Rows from block 5 of a small class-conditioned image flow-matching model, named by matrix and row number. Rows with one number belong to one neuron. Each number is 128 + 24 x the weight over its row's rms, rounded and kept within 0 to 255. All counts start at 0. Numbers have three digits each.
After each neuron's rows are labels from the 100 images, of 14848 (inputs lightly noised), where the neuron reaches its highest value: "strongest on" is what is common among them. Only what is clearly more common there than usual is listed. The data: rendered scenes of toy objects such as cars, trees, mugs and chairs.
# fc1: MLP up (model.blocks.5.mlp.fc1.weight, 768x192), inputs 96-191
# fc2: MLP down (model.blocks.5.mlp.fc2.weight, 192x768, transposed), outputs 96-191

fc1.53:124104135114140124092104089146135135100170114175119186115100124101114122133168158131160082113107064121132106146138148143131109129153114119160134159111168111128107101127126148163132116106131103104149167141092109125114148149126134107172148121123135122128089100171176107127114169133136151138
fc2.53:133161147080147153136109160095132105122116154121172114142153080151118139140089100156165141136142159164135142141129104112116189127134108118122109122111154126113143157166091088142164117162146146126166130137125136133136147118153136117069120107118145131124193134110094167101121076108108137108
strongest on: white object

fc1.485:122082130111129131120114144126141108101145156119148151190100099135159104110086125120133069122117126183106140106142124169133117117107143084109134153119152138078134132108124133081116164124103129140155112136130152177113159141150136142152174103118115141130098132132117108089115108123135108120
fc2.485:153166101155110098128155149158126131112096128097130098075143165144089144094140152103108087102155151102101113116127148136095105114117126134090099122138124072122138142118131126151218097081149135164126133145104139161138153099135096146102138155183170091120123132093148118151115115111133151139
strongest on: orange object

fc1.226:128175152115169107087166138148093136150148110085127171131152088132112161162110139079082132124126155132128158125116096099104111149141157105124094125138166154115147148113121162132108154128144130131125094137099101112111115106165176128140141105081146122125117128100133141139103115100120130121
fc2.226:150095149104110128124138126138095071091113078152088113108116122101144133089130160137132090151134122117116099133109109124147121096145108133142107125128115110103135113143107116091081159119151117099129169162169152128135139101138136114158152096108118148125144118128154113125140145104156142112
strongest on: blue object; its colour: blue

fc1.531:184128114137060129097111181097139135119099151097181110153127068150161134153146071169126130150163110109101137116131133117119088116104116097102145120139089101128133178133113134129100096164125150122075141151131158141116135095106137127095125108118131123115114103111116108127118126123124091110
fc2.531:107140163128166132136140138141142130089091155152144127136140147125137143111128117107158060124138114105163091147082141143137170118147103104096070139127137142126100149155124130121118143135101094127169131102142113140153191131135120087128118114092132124159172155147142118131099102151155125112
strongest on: yellow object

fc1.621:125144145135099095163140133147119068077100139136133138122148161160115114117130152101114113132047163137149130167140085150112118100088147109132095122114109105137159100113082141094073162141137136145140098102119139104141105174132113143116128141124160093117097109146112139111119144118086121125
fc2.621:159125135087162158117130136169117146161105117144128135102161143105129137096178120129131103124110117070094095117104151091130116104144100157076147139154161169117078153137161077150110134120119129089150098131135121166140149108134127125152125136100097141128111140116120108128101134130166170125
strongest on: teal object; blue object; its colour: teal

fc1.764:183163122123132120064111154093122154085112126132131166126163095120152118135134140132122147114161135129093126117098097081181141094129197096156126169149117134154101148145136107109122135151129144115120153161153126094116160140155126086183146170120135125105148097111130127105093141152103133112
fc2.764:082090164110147144158132158094163152106165130135143106115127133142094112105113104123145135118158166164158161099139130165062133141099130138105114157127089101121114092102107133133150131098086087142148123123100174107146107137127158116125122143159125158162131140136104147127185147131119126157
strongest on: count: three; green object

fc1.686:190175145138125099093087134133108152150138122111161157103099102143159131120149166103142143118092127094093124083120123104192129123142131111083121123118097127141117115122158130125153090155142119078103157174132101151127119108198158099138160131130174161116138115137120148111103147119155098110
fc2.686:107045153111162177154124130175153151098164122161105153129101103093100089091128132103107134099146148173145141168104125145135153104094172141148129124161118089112136126109094134086138148116169123151129135156102166110141110096102182130123142167158105141138111137145146113145157147147124119103
strongest on: count: three

fc1.545:139079127126143134115139105127130149100139131157187137143159153090140128111131127135113128153119121161104137161109099126115145116117132123151135138158118140113128112114133110127138104121138151126119121145153144134129146167127116047178118117138181134110097136128095114149086143125087174177
fc2.545:101178127125115125163109134147134147109127112168093150162086121136133111098132175154122123149111114147083127150080114141114151126125170109122144078099120137126129158152164121111093109157158093102140158130108162116139172112096132159110136118101149108169114119098097119136121118131128150138
strongest on: purple object; green object; its colour: purple

fc1.740:142155120150101106129120132137155130133122130159139122159147148104140160082134102141157117140099159120149088206131093123144127106107105142094176076128104122156096145114094134158127136113122180111155177134099128139133139128148117086123121139091127106149126113079134104159114187135155124184
fc2.740:138110162120131104134135137106123133112162118111118141142119081099087115180136097135122153125131149135116123112178121164144150135149141098130109124121130123110148166122089150137096124139112142147111076080129133111099138121097143143172101123124144160056148092139155177077121107173126149069
strongest on: ladder

fc1.453:152104169173128111114115136051149149120119117145105163149096085126118119165141085142137166128154136125111139135141123150126097165117111142170103153137139124117151186139133109120110117110127138108113149146089131113132150115147120107156105126109149116096137134141129144098112121141146132133
fc2.453:123063118114141148105130117161101108081110125130102126134107145119155161106141159092115148161129135137113097139117099104141091150161137130130128092153124161084146153112166130088124171120158164137183133139139132190155163113180116140089170124147091126133145129128134117132096147148141167096
strongest on: white object

fc1.418:094139139131150124152129176105127140150125136110114149156137128105164104133142082105114142168112138100110097143137098169068134144144131121136094097114130123133140128101141104147129103163133150084127093153154120116084142099134103135136130132127116135103107129152134139066131116113097087118
fc2.418:135139143101107045110140093119125107100127128126110107093086161139133149084149156129122075091152119120156143119122143130157104100119082128122141137136123116127096127148066140093118158099118155180104143133124160132173105110136157132094171126096133131111130108115132102168154137149161135137
strongest on: white object; its colour: white

fc1.232:136087161170097122142137153148106135120142116167144114104097120106120172144114146113135124143108091130158131138125127129132164155174112174128139115108118106147096156130137142133116138107143150154141132144148089154125155093135159106150113122135131136117121109163170141132115164174102113136
fc2.232:097148125100152169105119106121142105129106155098107177159148116142127096076130129144147138123115176093123133109156114144104089136098143112114124137159150174089158116139109094154154155158141120115125125102113192125129085177111124107105116135073122109168153125116117083108137101109166189120
strongest on: count: three; green object; light from behind the camera; its colour: green

fc1.581:126160166107158092105101112119121083105130133141103143168110132151135145177105112137150134141123139124117102128126141140143091119094102142149183099073118088174123133171130082155138151142106137091148124143136180130106140122130114136146108113102119148133131109150153136121152099136161127118
fc2.581:139107111128133098126130117150155167132159086123109146128139111142152099140123111139132113140145117143149124132150114120108130093147130086134072139169108169112179126148129103114094136121164087097085079123108102120134158110155143125137137136108118133121103125145110138150093150114144164124
strongest on: orange object

fc1.78:121130120121142126108151139140120114161109125102083110127152121116137118151133132137187139146112134144099128169113098141134092143153140104134093124159126087124130092176086086128104104145122123132113153150117146117104130141176153133166095114117138136122151136108120127098147130110110082119
fc2.78:109109134135122132092085142121097147087126135133160126140106146165132121119119114114089098132097112159135128126096168123132150085096083158136114110114120141138097087127067139097161170112114147139095105103117120146140150154124139178130168125085131092109095066138124118141123101140152107132
strongest on: teal object; its colour: teal

fc1.452:133127111120143111196130137111129142157164145106157120116123141110163103111136067101104122140164111093117101138100103127112183135096111138160150162156133127082122128178116148129102137159142134152112115147164138110111156165198143124082145129163112129120090082117119127139141080123097129155
fc2.452:132130142167144099117120103080160117137080114124117097117122112149113131127128147129117119120148111081120112100126131128110119086097148160131099196162123119122072131122100118143174142114108104146183129168127119136123127151176121101085140096098092134127149102107157123141116146093123130162
strongest on: red object; its colour: red

fc1.480:149125099120132123167145146122116113164088138120117140157174094137162090150128123101148139173117152133104137159092115124140095171155140114130108140151115129121124051093098130134116093139156094155136142124136138156112137104159127115158087143113141132126129122133093147151123126103132095087
fc2.480:144118112114164143135154144155123119137159105126097177130147161084134138139106114127162151128149149128128109141152089161120091086152148079130104130121112090118173159171162120115129117152128129068152136121099117100133138141142113109085113094141118141121139149110133155129130122150092139134
strongest on: black object

fc1.443:155139120150152125123121148088172141151103131125109087093149161125133115119173114096084134130089126122168139119077075118103128146165152096174107107141113136123118089102134129115123082144132133131137151159155134125132074120155115106127165156108120175126147148102099123090119172161142134170
fc2.443:137106138128121115146148098162095107100156107135141155152115119110165124134107148148121111132148132117088081127163148146125127093106119137090142125130141124123132134144125150131129160147146143122102144107111139146119154142105125132118129081120104068021145090137169092170134052190128134132
strongest on: teal object

fc1.1:121111133095120114122116120135128146148162107091182139179072141117125157113146133155095108122147135140161137164154126138143106154141148101091131130102145103111166101125147151118167128131104146149136096141082150111120145080128137162132137162149141127124134101137137180144154141138119139154
fc2.1:133122149166149157123127163128153134078131170165118086123146119155109126093132120120124125151106148152176145136100056140130122155130140095163124143130119142067110155129095129132081135131091102116144144150134107135164120137168144111150171153132152161177151143159109123099146178118154114147
strongest on: blue object; its colour: blue

fc1.355:116139144139142091147101148104124143144126129122104098116157145127175132134156109135153173135086102152118081155124100162106129118147112126131161089167097137160117107104096075086172122130087148085123135135104169090069075144134142110111161144122116134123130114149103132106124119139121104114
fc2.355:115138143125132180131131086127133115107116104151159165137133101098104079126136104114118115134152158081125135123132136098095144134102176130110111140110144104100143142120159164165108119121114099172152123100147089191140164106085098150159102138129123123127148172063178126110153139127111162187
strongest on: light from behind the camera

fc1.431:123081099161098116124114147143080098107127129152130161090121115103167153177148143128148123123131093128156143129107131087161161151114126098105115140116135122177125167123120141139112125199113125133104142153151115128126140170151121155144153119160138163116137116131150146163135159152142106120
fc2.431:147166125119128160138111111105160150118123100089105123073097112105121131110115095113092109127076164120118079119166132134105158141144164107129131115147065148086152121117108093141120154134114102122164095149108139128105124138088097130139115115133119100107153142112112140096121118131151156122
strongest on: green object

fc1.374:133149119126102113109093134088090135112089146110076166139132065146144103129192120115158145159105090145137103124160137168143110142124106124093100100159109104119137131106117111101163097148126166116106144170118134169100105105157125109129102147127108174136162118120113132117123141153169135095
fc2.374:133142157166109101124126136155149097178122084173134070113143174152140132115137117140167088124108170121124131123141103109146117129128161147127156136130139111123147152146147130151107116150106091138177134125137078128110133168186096103124158127103139126143121119156143129125069118152107138166
strongest on: black object

fc1.687:179152125133115127112146140140125131149083120113112138145144095111140117154148103148133092124186123133118115136129095085134124144156122109106122081135129102118126079116132130158096133125071123126172130135149186163107143151089144115149149115147125114111090134122154138093110107124166110109
fc2.687:114125095131128114175091138116151120128151183114163127122102109150113133120148123121107123159104091126128125121133128165117092114074131164172129172158145147101093170118081143118156123132145073106110075141131120142116154102154117086102107145100141128149157142097147124111146140127111140171
strongest on: orange object

fc1.315:108141138135106135079105139098123120092150103138120118124127099144119123145121120125117165135100137178113103089125113136103092141144102132138135104129128108096150159155133089151095151159133127131129104103094116170122124124101143143125087119145175149126146125132144148078120121162097119141
fc2.315:103090130123159126122152149141109118095156118089148093141107086156140113128135166137135094129136103146134131093111129115120140145076114105097132125120123083124135135147091173070129164052156170165115147167160129116188118100127168138126133112118134161147082110139118108150135142133129098126
strongest on: purple object; its colour: purple

fc1.12:134105143162137137133096135137140135126120155129113154158128105136184153119128091127156149127126139114164093123092078130113164123132113158150160078115138143111135114126140123157125124133132190143128100109117164102096125142135076088132123113111115107097058118129105092090130114096143124143
fc2.12:206159116123146062115134118132103100153132099124103146116107120137119172097116147080145073130165133126121163097102111130160115144125134139163144146117132135106120064115157102137104098126136151160118111076128099131175157164165120119160152101119155138125111118078139130137119130113133105124
strongest on: ladder; hammer

fc1.180:163205132140127145098111138132155107129128133155101110099171120140112121105115155092127154121082139096136114121092093145081094151125134102131136122178083153084095108099118099128114184165125119128164142126135138100157133118119138084090123125086119143132166103099126123117118131123152147179
fc2.180:111113101129108082097133103149124127157154115121120156149110125105095182173119169144142093075148098124162113121159175117149124109114115118078127130145136094144138127139093115107154126098150131131104122114074112137161184140100131124121065150140119112045138096109148142172106090129109134108
strongest on: white object

fc1.211:072129137135095125113124121094114107103133136111074160083108113153155133130154107113120102123104165105095146152124115120142100159136157120113059155124135144107148086104129090116144103092152130132117110150135129171100151137131115136135111131148128112120130143096098102089104143133128149131
fc2.211:129153159120150099153093139152143164202128112132138147136130160133128086110088130150118143136117117127139137104135148119104124082125126131162135124129127114124143160123143144150061158178108120088138137107156093095074105169151125101149122146103131123116143102182147137077117108125104109137
strongest on: count: three

fc1.164:113185108120136140128161141116126086103152153126162159096131125099157080098075136130095098192105107118130146140115136121115124153129165116163149137103121129143112130110136108163101161174150155120144112114131156113138101144097075150144134112104177120118154160126103090097122172129141089143
fc2.164:164085148120104112128139137127160146160122130160155131142121074120100158167134134130130141104139122129142151110119120100152130126142058103125124152125154117140141154163105123129123112080108136137092120096124158098133134111132138126129152146145115138048067115140097164110129132149156106132
strongest on: green object; its colour: green

fc1.299:139131165099141125117118135109128132081122140144152150167119112130114144154110124130136157151139171129112080125151129158149108131106061115118170116113131100137125161142116123123084163158130108105152128105141166100111116098135099099171154109125107130105107102159119133078173084142117127156
fc2.299:109148084129158107119127134150162130134115129113148121120147186132154107084128158116130114154146107114142133125146123102099140103143158103072114103179110123118159136075126133128117123129099120130173123132116093164116103156159121162153131173095178135162121161145108093152108135146116121114
strongest on: orange object

fc1.121:112139096133138134106136176093147116123107166141117136149149128175148120134124101116093134129146171090096123140115123105120136135125150080110128108154114107108109150176128147146138107128115139147135121091062111136114052177134159133127127160113174125132138127184113191112081132146124134114
fc2.121:115107194134140133175122109131090114092128117123132127104122115103122122114128154132131128166100120162110110126121118170153116130098094187172120131113167104141141103122137109120092135158177113110139152136161206094123162126129123094117157088138081138105150147124160081105174130150150136161
strongest on: blue object; its colour: blue

fc1.705:139131156148190150156166127079145127080100157130120162131140139146147135122155117129122107131146134121089120129141119123146136113117143087116150147136136117098088125138105098147128138110115146136117090134104126133130122164168168107110125162110103102143102129137141106069134106167126108105
fc2.705:132123080159164108127146039120143136077122121147135102120142153117130146113137146085117099161116119150134124111129122093130130093100079102137096102114129113114086141125131091116117126137148175139137108152188117126144151134156100099054139132099127136109112152133117135108125123116129091102
strongest on: orange object

fc1.526:126129200130090151149150115121110172108134132133125156149179127170127161108123124121108126110122118156142110162117113158145108156118115127156121135152165112122158131117107157120124075136116153145118145137115097158110125151121113112139144189109168153116126128125177117094107159125105154119
fc2.526:119142105114173141107097156192178175135159138134112150126139175128109088157136133162151139143157136116138133103115116124069130114146143115128079120144126136112113126121149130135117131097148085099129107142132130136140157118096128170130114139126157116140120116164085160160115135170126132129
strongest on: purple object; its colour: purple

fc1.577:108169147124149106103091132119093122091142167147145118110128149141133142124122126097112107150128094107150117136160165123127149120126131121104110128095118099131142149138137167155104087176146168083081176146125165096131158118136144121108133132085156139104134132082145151117090133127119111140
fc2.577:147175116125124090117124079083114129138124142110157086098091148163102121114146136144130102096139065099133150131108162122105145163099081124104140099125139143130118118126092144126086092130089129170134131119167090147131117127085132142159112156120154119130126154184111084144110109135151127186
strongest on: black object

fc1.122:133121135141101135091123168112129118127111119104128132120157083128136119117146098123163155186116142109125102122109172110128133114125127127093119097146119137123120124105078144147104107155109155139116177202108125097107118095105131133095157176101106148099146112105100127121138154131172121127
fc2.122:108147122166138131118139151112106116111097140196082089131113145133097144123113118151098080111130156097145124119138106162149151132139143121101143099153100165148145116194163126157128116135118097144157107094117100156158144105146099129125102136122163107130115130151162111130108122138124123152
strongest on: black object

fc1.236:157137140152135118154148099142151128143157116172118108077120162122148144128144103145112129146112118098138072166137086143085128076119074124117142122105146139177102121195130080124124137160132128061083134141125137121094106129140144124143131143166124131103144101100127116115150142166134159125
fc2.236:115166132138105134129133147104092140132107139143140109155130136153088145101130167102116148104127149128132163106104161101136117172123144170127145118117179120073144149062138165138161118103110160188144137138151110167116102146106097127148124148137122085128163137125145141140146142114100098147
strongest on: green object

fc1.235:126142129128095172110104126150108070150113089156132167156127137141138104097125069161139092154075141106162105162133136140104142150161138098135128133109100132143096151136091136143092167104129149164141124125121109123130108171134137112139165136163168145114090120189146128136166128101184114094
fc2.235:108109159159152092142154115129069151123122105085128093090200128112114157161142133148083155114145126103128146137143130113150145130152122098145136154097111144159178132167134139119131106113140137102099153149139142104098143129138097113130098149124121140050122149082107156160118157136160109110
strongest on: yellow object

fc1.155:114181153160098148126087189114148103105123147088118128107163112117178106129144113161093162126104179095125110130125098113144134138159086147134116112133131121134114146170106127115092149153092183155115144138091113100104129136124085139122161117177145110131125123116126152073154124145138104142
fc2.155:153084099078118092152167097171110108135149116150170146133120144115134184090113149074126077149158078136138116094100169157125120116132102115104136157136130114125111125091110119142097135101124129085153137114166143137139118112130194098134126140078109140133111129121113081171128135109117146124
strongest on: white object

fc1.428:083119125134098125158112184145108135163140129116145164122134089146129119119153123098090143120139141164150086123118146127192172108146138103128140107161104152131087181101096107104102121115176133116192148090114106141107125137141146103149118137122150163106128145113119091110125119125165170156
fc2.428:102166113134128111165136110166124078155086116101101105147117115110139128111147141102098139069109128119145135102141125158106089101140086123128111135158142092137148140109139184146136142138084113157114169146162169147111140100168156116134143133140177114105132133093106142137154121107114107108
strongest on: green object

fc1.28:093100159159176116116163108122162110143103118125115135137110141092135116120141138116119100164115124077166109106130118176106128144133108120145116150100167144146129126145147199160090147131098111107121122139122153114119139141144142105141178194160172126124119141145137153112118149162152121065
fc2.28:114174132068112132160115211127138101157134098157122124121150093145100081109140095123125168116131147159127107117108157104143122116142130142120103102152126134144088165162144096072159150120107144141139127112131120153133145127115146098131116097131175152114141174120119115139130081091142100140
strongest on: red object; its colour: red

fc1.595:137123112160142102107143151136172118100100162143121115115180139129181117128103130120135163180121110115149102135111123140099149154121152129143149117125096142144109131088138119145123104122107167098109163118150077139126076118137134135101117106080136136123161167117134113148103167122130122146
fc2.595:098113197082147146161104132134101113109109126134138149130102067105091126112125134115162140134099170151143140112138113152150108150121126163132140132121126115119121131144153122121087145117109111115157134120191201124115149146110157117147129107134099132134166121166103106075151141142131136112
strongest on: purple object

fc1.652:151111109151098137104112150109078147081163108145105139112131126123167104139136104111150127128199136126121116151110134135159150161176084131123124091127161152116139135155099118144104132131119118143116141126111117124082105170123131094139079144136085125101127158093134133125170125130101123185
fc2.652:079132157105162135138087168168154100175117138154123110137144120152118112085132122131093180129072111107133103108118133110139163108101151138129118149137112146130142133101133092107137126148135157115128152131104135128130140111133140150127163119141146123144087104133109132168118131119160114084
strongest on: teal object

fc1.290:111125105132130102079090135151136121095119106104115167116136112123132116127105140110110115128120103125094118144140108131152067086159113134074065116163092151118151137127141110086121101150140115129149116118125133137125134188148155100125129113079098158103153082124130116165089100120143145106
fc2.290:139093138112105122098158160134101121113120113144148124114149104192126167134124145127139096127117100102142129103105130121181140140140112096134154113119151119131142108151069131087098150094138175153094163149127132112148138058136114159130132130138122141116100126124084148143124143101113102093
strongest on: white object; its colour: white

fc1.632:123124105125104151151182129142116131143083160150142129107171131147158114123110104160098125186098135106144095100134094101093155101156153096162086127095168121161158190134131157154066128164149125177162172150148109154127139137114134151123137151139150138133102117104137133112102190147149155154
fc2.632:128178167120059114128147088157090139113128057146153159080134184134099098088135091134121120172154123107093122111125152088110146134158141132114098159134118092181127153112142132118122126129124110142175154093119112151144131082105172128113154141131149167108128144112160115114118124137142136154
strongest on: purple object; green object

fc1.69:092105090119145124112122118191129130120112164162116160144147095142172125123131105118137127190115132131150137134110077137088123148137154109146114101139144100143103124129149139138142102134119144125122154140142123128099114122104105110085150126112137143082107154130151095135106177126088089113
fc2.69:128168108136106165111098154089139113137098163131151164142108104130109095109166130140118077124143148132073104164155131123111164148117143141123163112083117107144090147124153120126118121096155104068148139064090157128111155146119126153090137114151162124147126108089089109110165099150091159136
strongest on: blue object; table; its colour: blue

fc1.514:177123121141139094151127129112112143137105147121126156141157085137152107142136100114125121097114132103094142110067169170106142119135134134110136091115119142087103130134074103128137142144088137142132090086143114135099103130167120116161136120148165136115096087131151149060171140169148119164
fc2.514:078129152113114156118149135115127094155112109172141118137119155109122122117106117129130128095122133135118123114141123088143116171171136147101155110116161070137138116119160130112105105146144146133144162112103136089146120131103159145125118111132111098123141123124144142115106109066118111095
strongest on: orange object; its colour: orange

fc1.755:137125114126097100112101132175127140114113155173116123155189137112175123141112129116154144159089115112134110129112095160105186080114106133139123090119114108131101138110119094098067103166122121154147135124128104135128063122128100120154144119119118154133096122164114091090130154110125128157
fc2.755:157117151138104118124120133133126145127135105122148087082145117110123114088163136149107149104095159127123119126133141134129114156108121078156109155156127182072174121124126110140158155149137130159149094109131163105132106127151165140124151162176109126082127167123141103169124106132142156136
strongest on: purple object

fc1.553:092112127138150142150107131106131155092140128107131119142107114120132135136129123140091132137122167124133096101118098126115112150152162080179070115134134127110100124147151104129112136154120105120161145118159133109119126118112114192139114139103105140144178153156130118128100189141149133123
fc2.553:135158129113114088115181102138107094145103134126119121090191120098147124137148131133130113124122124107097146137127136135120121130102098144100114147137129106145122111104103149112104113097162132137093110127095128132127117093129133083102132119148086136013093095140115170150105061177119150110
strongest on: hammer; bottle

fc1.280:084139124074163141125110117093114117161164143094156169143156125126136122111138094158148074077123110110134094179129131135125156111107157127163130139119088123160109153114102137131133134139173128118157123129115143119141113144171113126093166116108082168088121148097115114099144150122174161129
fc2.280:087102121139105146170129082139108148148138108183131092110113111125110147136116096165143144126155114108131151129091121113132134120128107134153121131090135095148141125123138164104138115111124142156079151163142122105147126096141136139095145065148131130103082150130101150154154119098143085062
strongest on: blue object; its colour: blue

fc1.187:123072153138146129121082165195181124152131151147113154111130103137129117123147112121101143127114116116099113129118101153128151100130132117134136103147102135128110110126084121097122112174123186142129172135144115126085131130140114170106154130155119114105083138115115110096147161108169127133
fc2.187:133158078134053100138146125077090126121117114088126111124148134143170131175096110161166121162179127118145133118165121111111086170139073115139141139092172138115118104127163135174120130120111096136123114127133153133113114149109117106130101116145121113110160153118110133106171139102094153161
strongest on: count: three

fc1.271:116165133147111104091110091137120125064122151146122132107130163141133119126114118133144103119147112154131112137153149106115128105106111110113124074107113114124115166174123131097118124136091170107095169150101166133137107198173152116111141143108113155124126136115164119121132149127112125166
fc2.271:143100087135138162135157162152120155133105094127088163159132113112137128123071100131098140194132178118117113107159096124149153119173142115125091139121108127099153151139164127149151125157132109124147102147121105120115149111148100117118107088111101103137121134125136143138127165094115133088
strongest on: black object; hammer

fc1.655:118082151147130121118171139118145125164131136143100117097150126126163081138100095092115099156123128122127104136134089136061141112123155098125155108152087161114109153146118118114121122146105158182137145124113082111145090146131181122144155174109118110116154151138123159128103154133081102155
fc2.655:113120168123099133157094112116120127160112104092179117138132098133096140103145135132128107134174106105117113147100118130180087124104123129142109135085144106152137115084137095128140155167153106138121137110133177136108171150094135129110114078125105124089142142119139139109151131150145139160
strongest on: count: three

fc1.728:128117133103139114144085167091130091151101141084146164084109087165151111141109117112152132157095139122104104113114128184145125158150133111099116156086102146115123176077117116149115158133097134177136114111126129146138088111106120106112134150110125144134108175108122110111136134122095115127
fc2.728:164120108201159122120117103097147127133088129149117106107137163133120064084136144098088120169137152077110106144123139124100127138117173120146115130101110168131120098158130146150145126148148097141137115171069126140109111151079136166129124170137135152125140123145132146131128126113099115124
strongest on: yellow object; orange object; its colour: yellow

fc1.358:143146145144133110139120151146107134110137158138130178127141139128137141123123086093124145135100157113125132143118100153086109162156122138164122122106145160125101147083111141155104108152108149130107101105117115133075146132129136147160146082097136164101130119105128138089148152148122103175
fc2.358:085097103122117098122140101117145114109148117127136101138090128165098127110097163132130077125149098139147133106139131124155119135118136085082127142160130137132141157171127099098090182114147155143147156170151130130150075119122138111091129160127130109158120122172129092168123142107114146090
strongest on: light from behind the camera

fc1.394:092129123131135119130157155126097142106146188138097147146159097148129107176139122100110150181141171122125165149154108124121137151134124113171131169138095121143092127104118108177090136155139132103126112121122121141139184140096109163114101133110100098130133153102115137088091175172146121119
fc2.394:164132126144144120072128092150112130168121123116168146123086162097110132073124142114099120140140085082122139164109154133168092118114131122148140111136141115104173126126109148114123092141120179144122166162180144131100092107129163155131166139122137141118102146142135094127106109101137086087
strongest on: black object

fc1.197:148109139156114130121118124131159165145151163173094131117146103126141145115153127085144094139154140156087135139102115151146146089127122126128139128131119081112126143128148120162087111145113134133128159127129095197098150129142191134103119115124145108094127137151125169085116142158117090144
fc2.197:143106132115115141104125142171088106135153134100128120150125146145135166146082122180128189173129110100165157145144135078137144129123132144138098127121110159171141104116129098105124114133132113136130118133127119118099100116118095113157126124166094157132104129127146146140147156102135166090
strongest on: green object; its colour: green

fc1.476:100111150135119131107117148146084128112137094167171141159143137116154112136128118126091163122124100119145134128071075084140153144168106147134150136142138114098133135150124144166135143141130142150097082121142081097134111135137120077116132149158113132122094060123094136098094147126128172148
fc2.476:139122144097103130132143146121124111138102116116137124118139166099139105112089133123200129148170156158176134141153126144111110140183114099105114129153135084093118082114100126121121148152149133179119162123118111121109137112107109146135113151129149136130153121121147102099126136087131109128
strongest on: teal object

fc1.446:157140128142171120078163160165136100119114158149161118107179104124141124098122133156103122150141182138152101162109110111110144117104117170129116126113111135131130130119120140164174131165125143138079146126132108101133139123152114120081151170089109130130120126108115158103122164162122133123
fc2.446:112129102151094114128146129105069126108112125126089120177097111110110117132153144147073142153099086142157125085154119174139116140128112116133102126139117154127177125147149116116141161136108118141138112145156127152119116111098171106153141095136157129121119102156144095123124115103127090133
strongest on: white object

fc1.379:129105114153115110090155160131153153115139134163131138077181139136160094143147130085118144122114106109138125115086090118065151132119135097120112095121146141108130166128164122090138141130139126123108110085121144152118065127149167128157126128122170103131122131138117111098073145120108108119
fc2.379:106128192082138115151112100131085075123094130140168126165125101113087140128133133125123112115128123119118140120155139161173092118114068134148119124141161070149155085147114119125152160138147113137107123124128157101126167112135168115141122109143096158092129122104144141107177112151149170135
strongest on: hammer

fc1.117:110114150122125151119122166095129158121149146105113149137142096107132119158140108135114122171107140073116118109130111146132127108123125122130127057112105142151117131142144104153110146124161116085146122134167121165109110089119112084157130103072097130117123147103144120130121134143146148150
fc2.117:131136103110169148146102091157130123112134149125112132163144126102147111124150116103122101124117134140134169131171122115126145138165136106157111168122138118106145098128160124087092117122087068113102165119143137121165130167165139102155143129140106140106124133105131140153123108154097150088
strongest on: ladder